A small multi-label image tagger, trained from scratch: arch vit.
Rows from block 3, named by matrix and row number. Each number is 128 + 24 x the weight over its row's rms, rounded and kept within 0 to 255. All counts start at 0. Numbers have three digits each. After the name is the row's rms in percent of the matrix's.
# fc2: shared expert down (model.blocks.3.mlp.shared.fc2.weight, 256x128), inputs 0-63
fc2.17 096:131142158136119170147150109087112151142090142160104129105126164107096095115110118098117138110106140151108085084118133116126138152111118142126103126111189136149081150159126128094175158107116122
fc2.18 122:094146080131157136139118122135142142083095166087136131123104133104135157138147067172129158142173102147148115104126164110128148114094108083104124106083139119135100136096149088121108112114136110
fc2.19 096:177133107131120108095154176149137169147138119096107157120102155083127105097109153130132111156145080125084139126132147124130127122175158113075130118137099113108092098099138088093124159120134126
fc2.20 088:117115175171110145112149148120146129148124151141157112140137145127110113110162148121148105098127120125135152127126151147153133131152115154105104113082129118184120136130148138112114089162108126
fc2.21 092:122157104139123110120150098138118156105117123116140106143190129114141118098143154121105164139152162098103144120106126112166148116125119109120126091130132143114141145112097113146094145102132169
fc2.22 103:115136151115127117146157145101123112156142113133116150091085131116105118128124131112139096130159115149106094120119133096108132113163100150153112137109148156127138129151116142122134104134115095
fc2.23 106:126155154127149111092140094127182110127140138117131141160134109147134100149169157133183143146148125078111060103158138109113116087147152147114137124091126139163155117080107128127126149094117134
fc2.24 122:095155140098103120116087157116123098147142097113115109101142112106100089144131156107139096127140120101135097116083136111154144117133111111096093127110159147132148104093081161110125136155127133
fc2.25 097:100164123129138149110113106148123147116183107142162089160116150117123115137151112105132173148097103107146135126117169124150131148115116103111152089129114136109107125148135122114112078135132103
fc2.26 100:200140112101098168124117116132137117152129116153108130119159127152128128119145077105117157117155119156146131128093162173114128140166106154118137132155123099131112146176097112135089095119161086
fc2.27 084:104118144161130144123157088081143121135127131140123110138170119098104120133094113096108157134096142129126138120098103120104123132081118124098145154097154128144144133124136159160086100133130130
fc2.28 110:096112063174130111115118127147095128116175096144135122058135136089110131147130137129110117128116137118150121115138114114114126143122089111104115152153099122138185156156138120161118129116187134
fc2.29 101:116141131087122130145080136105090090152129125121176114167096168123082117087109139129113122134124091131136125139082077117131129134132088134122104165131152141132140068113138127164132180098130126
fc2.30 086:129095138127111129137093145149146122156155132100118093174146115141141140098131166146146130149191131156118088109150121164160074085155140121184135120154134123134081170163146158133092118122156153
fc2.31 088:161147173147142132141157102097120146149152145146140112138097106094121165122111112132118129126102153124157147087138123095081146120097123138119153151126148140151104141133114082151122114129102116
fc2.32 117:116095168114154101092109130131119107132150124137156122147085109130093165119121147110101111099140117161110168160139123116091139100117122128135125127130173137088151145137178124112110110087145136
fc2.33 087:135143100133128140131156131142139152116083123136128115145093130128122127085167161061136102128146129138116091156171099124159128066134150104106133119134128142140098148101128111135121094132146106
fc2.34 088:112144101144111135094088156175133121076103115120163119128125155147142135147113138115091154149152148121170140127143118134118136133139133133150113124103146141098146121165150113120170178141128146
fc2.35 099:154132159124141118132180138136131111122109104128165144127152161100146168146147137128131137104145096117091127139127138126136109163168085133136167166145119139120124120135135120079093126189133091
fc2.36 088:088140150133135120140103140126093115163117135119161112115135140098112139160132118135144087148123160142112096082153115096061122177167132178145119158097126131090125178065116102113179125135104139
fc2.37 114:107113130070101127177135130145152136163165131119127099144129115144128118117114165127180144150137129154121162135141115181128160143099133107165162122126172150153100126175079140150090094144117155
fc2.38 090:146121126152144153157151123109129155139138148101157111135125147131121100124092150114135137127207110166140156093164115153147178129126112117161105149097146115136097148124158166135177133106121130
fc2.39 080:151112131166132132129106107097164137140092112098108141142092113146122103139134102127131104135104117167155138147114171077161109122161166119151166151159189147124141090101153164119150153144148128
fc2.40 106:158111115136118145107122164142151133110119176144144130139143165138135112164145125154148103128122060172170123096145130082159103131144094160127136085164176129135154148127177104114126142078099111
fc2.41 108:105102161096128131165152114139168137160123154143105140160133101138124112138131157148121096152085128113135130104128115134095075090086092121120198135132152128117143118137110136113081075127104147
fc2.42 101:117182121155151135122125111141128110093145099069140086115139128115145152111083119115143131121125115117114139134127133165120148142139134139131095124138156155173135112159127101094179139100123103
fc2.43 097:117110166156150180177140095132141108182134104158122109132114135101123106165158144149117154141107132145141139097131147107141116093126107082129170119105110141138126111135063138118136105126097125
fc2.44 095:164086063146080130121119131123117115158086139126114075134107136150103136107117102128132098123091121099130111083115143140153133102111124120164112122135085097121121131154150098103160177162139111
fc2.45 103:087124155127169169147161123162095142134164142107132112163124147145135126103110174180093145120135152116140142149138164145129131121172127102153141116135166106113121160161151143142125136082134119
fc2.46 091:082119130154131195132163136119111144132130101096104122141095132097124142132122136150083141143106130148128105161131124163104123145169121089128105113141142103121125085065176144089118137172092098
fc2.47 100:104132122129139106154086114125102119111125124121091100139123087106148128126122120115123136167084162132157144152143121146148146137156152130115159110102133148147142118074113129147108148104141105
fc2.48 112:122120114133125140189169114113088094121164147130068104151145149157183087161086103135105110128125162155153137133129137135117130116108122097159160145108146126084156159189122116144152161092154091
fc2.49 105:158161108165105137138114147158125085189126137141131100118130127118138126112136114108147141102109162160130109106130115127161140043138143148131126100094113099120105149155107177139166159112088087
fc2.50 100:169108138173138126117137124146094124136138130099155138154171140138125120138184130093126105089121146114122157144113129117130137155088159156160166137136082087085169106184144126127130127153192171
fc2.51 087:128142124081156148087125150103121148117129087123162118134101196118146147160135132128121120124150141045121108135099135132167140154125123138113143145111129149151137123143087139138141118145103124
fc2.52 108:093145117129107123171140090120139121131121154165142088136129134081135122136121112098136132138130157106131101116147110114137115170140143133063098067108117121115138154151165139104152146149101116
fc2.53 092:104098127143090157149134102068118120141084137132118100094112137123162148192123125155125098100090111150124136129142098117161103132116105121118169114131072109144119144112055154125113148124108117
fc2.54 092:128166110160081187124151141127123141113108150115112160142152135118158132097096124114151139113117095105098111080092071152112083074146107102134132112132150102130127114141155111100127129138131132
fc2.55 103:110069121126122076151135109147118097145116167105095134146148113134129098125138145143115105130132168129163138083109180121126167113101162129133139123105143121100129098111122087077087160113129112
fc2.56 101:141117130117182144162108138107136161118136151136154118124129160103117114104140158132112121131167142146074141133133140139103084116161129131137099171085106138115100098087134138133097095115161142
fc2.57 089:133121110144128120115158138171101137131180175135143104088114142161128144117107115119102133190138166149164138124124108100096170162108115116112118139158120146182157100149134133153127104115149168
fc2.58 105:112118148136128085142138136184128114119110113124124151137119106170100134127101150170146121132139113154138125102120153133120159128094109139146125140108097137105131092110183105095117127100100148
fc2.59 093:125123146155151167156164133139114112123106127155127123164081126145116132120154134144115122111147134127132141124148147126116140133108165128078136113216115109128140111123116096129134132167128154
fc2.60 082:088086156129128117139119153122177078095151096128135057140131155152175150096134152152137116089131154097102156139117132200158164150153126127124139125122162121103092133147158160106118132143101112
fc2.61 112:130156128109129104082147153121098187126146140118160145128063137094085150098165113092157152150186092105179125104143131117129110095114162130142130133111133164109140151107121140106178120163127148
fc2.62 096:131163097088125096099121115167121098096138188139171136112124169109146139135153158143162111138131130166140115170142105126138133132136135115140139121118112132137150123133167075139158122141108143
fc2.63 084:101141131121144144111175179084126101097123092113139125150136136155142108131149133107150125094125123157129152165103124152116085112145135146083133102135143164122150107113135111165142152124126111
fc2.64 124:124106146144140077125122137107140150144191161114109117117157129130143153097151152120166160198153130121120144124149131162141153153142123118128155147146126111158170129133130176112119108132126131
fc2.65 114:145147131147126080092102150105154113110120124129152137132167176124088141132139158087105142121147143128107107115139162112059099129117129111116114117118107104158122175152162171128148150149144157
fc2.66 124:085110164113131103167079133171164103173149132099124163140104114117157120133132112145153130130131128139118163115079115164126150163134119142140171164121129108161101129113160143151176158142133156
fc2.67 098:125095124175174135136132104129084123099087151089168137120125154135125103103146162151133129108128117154126173126131111148134129147189120125118116171082115156122123121086119152103149143172139135
fc2.68 097:143100115133060109089134140083132148166144093126125135117152129120118108177108124149141094160127121141081105163134130177131076153127157135125115136142110134140149131107125122097102117166115092
fc2.69 084:178165101150158140121099089146154113152112160120124120103113151124183114136150117122132131105102152115155175139123167137124141114147120107139127117108110119146140079106135146105134103102144145
fc2.70 093:124126104153137158121081133150118172154101118159085148092126169138132101126145161114108142135089134112143146092140146116161135097141160136138116123147096143092112124152153111085149101123102106
fc2.71 095:100131085114094159130159131133112138101108116110107136089106142098169110150108140106093138157106143147151119084097136124090117097136106095141133133161121147167105148151135150125122122112174152
fc2.72 096:123160165139133159097070039134121104126104149156133126137129094137134076143117111114149122137101152108119116080141056134156152146127135148110091138131116138131153126128148133095142140118109086
fc2.73 093:095137100155131132126141097081136145127138159125159130088097146126164155119117126096124118124127137165056119098136125150133130119122125094138109098097097089132113122122083081104131125083121114
fc2.74 110:101081112100130117137149110114141120113140123119146133144085091110112121114143154138102091156135130124155122124144130109115126144088188076138129123110105146133139140069125117111101149119096185
fc2.75 087:063132103128116159133124129093132142131122144103117150144094103116129138155107182162092121131144101131193134120121076162159099154117071108123155107102148140156144120126102147125108167130131101
fc2.76 097:118075078120151089139121124121160110129136126099114107156157140148139137132144125128114141119157127114139085102130115130115124179157124150100136081120150119105132111101134133127185099146112152
fc2.77 104:122150141144165141157179139097174128153127126126102118161097134065131138109137106135109133151102119106121106126169127144177125141161137115130120106104104114070161126119111135095111117099149135
fc2.78 090:114130142133126090115135146131151165104162155109131130169156125092118128133142135138140135152101102091129140101117130133106119108139169097105115134101099156108119138107129134150144170137080141
fc2.79 097:108122112147102080128116155122105147148120176160153125109091139106066135098116145151107114146133108141095104124162081105107107183134092104127123073121108107131092180131125104132172129108144150
fc2.80 106:145120155096171130116125122107127109161136096146150130099132157148145103151064133096144142127136131113168118177145132079106112083127119108175137141102158102093137132105094107168145114151126141
fc2.81 105:110112107141106142136120102131143143098090126130141120096110145117130086121091120146111132133135138156136109132123131089084138124113150120138079095096155108114120158118147132150106124106133076
fc2.82 100:129135118140167130145139106167113107108169139068171122109139149173124122142116157153123105134122147113151096120148144106114138152138117146177123127103142134118093168143121112136171151107116123
fc2.83 114:110166118148109128088093088138147132128145128176115120132117058131111103084126131148142132104148128119152171103116107129140097130114119108175141151137107116113135152100106141137193150095143161
fc2.84 101:159110118086093137100120117134177175143149126113103114137114133137144101107129151134118110071113136104109184128129144141139128142137115159171121109153155134112103133167172109171162134144139116
fc2.85 111:160120155169126158117107095132109119107109128114078161119146123153114112121124121135118126129119109127172150101119158117118150128106152146108176109111086124114080114153114129128146101139132155
fc2.86 103:134129095122135127110094140131112086125137129112100145113128114138124106115142113133157121135114132133175162114121097098126161149079119149105151143118148083111149090145123090112115133136124118
fc2.87 094:164089130143152126096135151139132108151132128125114126163106138073106129107122145097148074122148133137130156175122155104127151181138163141113119123121134130172123110121104168108100142150095098
fc2.88 095:148137131159114122089108099096114109122094123090118142116107161131140115152133147090078117126116137123161119076092065111127102134075096117081098106178132094143164111125159127127148124110134106
fc2.89 094:142168141144122105146140118151123074114109126174131137115129141139155137154112111154158156103088129104135170120172148135120133180165101135086106115121137084135080161123117102121115107145147140
fc2.90 100:110138137088121134118112115103140173093120119080132142092118144193096093107117138157138147100113110123108122153176129074103142126136137125118118148121136170160110140109165099141113130109141158
fc2.91 121:092126122101109164144116105137142110148121148159118115116094151131120114163127114078119083128135163142097148110118163151149127107131150171131144134107142152145157129152113127127128120134112127
fc2.92 087:111118072103103113108111115144079108126135126097132148122136150103178103135147096116097152074094159143113148183114119119153109150135131107124103124131127131120114109122159128123149107084103109
fc2.93 116:166107125133136145128106104133118081122073115144152136080117095139133118111122139140169102143146128105140096097103088115085150093099184133138143119120120125136107175131152163136100148117124130
fc2.94 086:157109163109153174125147114123093157079129152166127109110166112112128125154095093122100139138119114082078118172143075124104106132101085135134090096075093093132130140148117142136137121101126163
fc2.95 087:139153126097144143158108138134131125095103141118127175127139127146097074147157124131130112098151139156135117142148148179091147130149157142112149162089148095134134088108115122106157123149157177
fc2.96 090:128145128128124145114054123135108076135135133127128153129102115121083131174093135130115134144124146155150130153113086123145118097087140116125103134183088134103115115100098113113085122156172184
fc2.97 102:134095110137088121138154128109134136152140121145135118079139117136074138114141086145147128128120135154115131108123128128167170114194141138105143127120082101125155107106156131134074153145152109
fc2.98 085:171158141134138135139081102136123085167129155105136099138114171143148128184100129109143095105179138190130059101111067136165115071104125128134132109116132090112150131128141077141162170180124152
fc2.99 097:100115106125139145165138124141127130133124131106114076104121129159137106104116116126140096079133140149142123126123082136157140125141125157111153107126081088145149146110148129116168089115114116
fc2.100 100:140101136115097138100148133147157115104142123129128135169062087153099116116100098157127138083120100146130136144170100122118143151104116128127152092140121159137171101154085119152150114097093136
fc2.101 105:115146135099090121143150168127151143109123094106137120127128135123127114106103165152092108114130133140117092126171154136133153131095119109143165119089157118153125143177110087140109145122155076
fc2.102 115:130120095138113165172129128112110206111093133117132140112142146137130139144169135133135106101106124116109106105124132111101066153160095137134136128128114134168090098144110116166140119115134118
fc2.103 117:118151134092131113089115130102117157131156103133124139120095149105113124166121089101154150099087114078096098131131124097130149150158102148089146112144124099128139126114110098197120129154142121
fc2.104 108:089099138147115079118093124101134130123121141123099117116136110084157101170152133079082108089116113117099127156134127121144127129137127119120160063143124107116164095155125099166134157104149094
fc2.105 117:067119114169115130125109139108149149108128125132108119187093131112122096113105107096106135156097105090109107115118114106126160172145115145133155095149121138120119102092158088118139116090079128
fc2.106 114:084145143149101140107129123099110190100136133099154079091129124083135156099079139102144115125134132075105126149128125098146150153168104124127112091141131121126128125166078105145144144077127139
fc2.107 094:132120116108152130140104110125183149092180129134114088140099097102092145126160136135132175123139115168123133126191154111166124126189162109128100158177103122122115146095125178144115134098125167
fc2.108 080:115114130085158193126159126089127127170121115164138140095132146115132132123161128096132151122102137142133138137132124120113106072087096132090102120110105092164124148148114142116135146105124126
fc2.109 104:113084150165130128168107085146127135101104127128103076138108111091158114116130121114119129152155140148118135160149165109143154131143122132117116086140105135097123149119141087130162150141091090
fc2.110 111:120132127106164133106125106128123114135083079135167103106127109123125136107061127105106117134081142073156141140114124120165103121143127135122097108116125112129081149106124112074139129136089166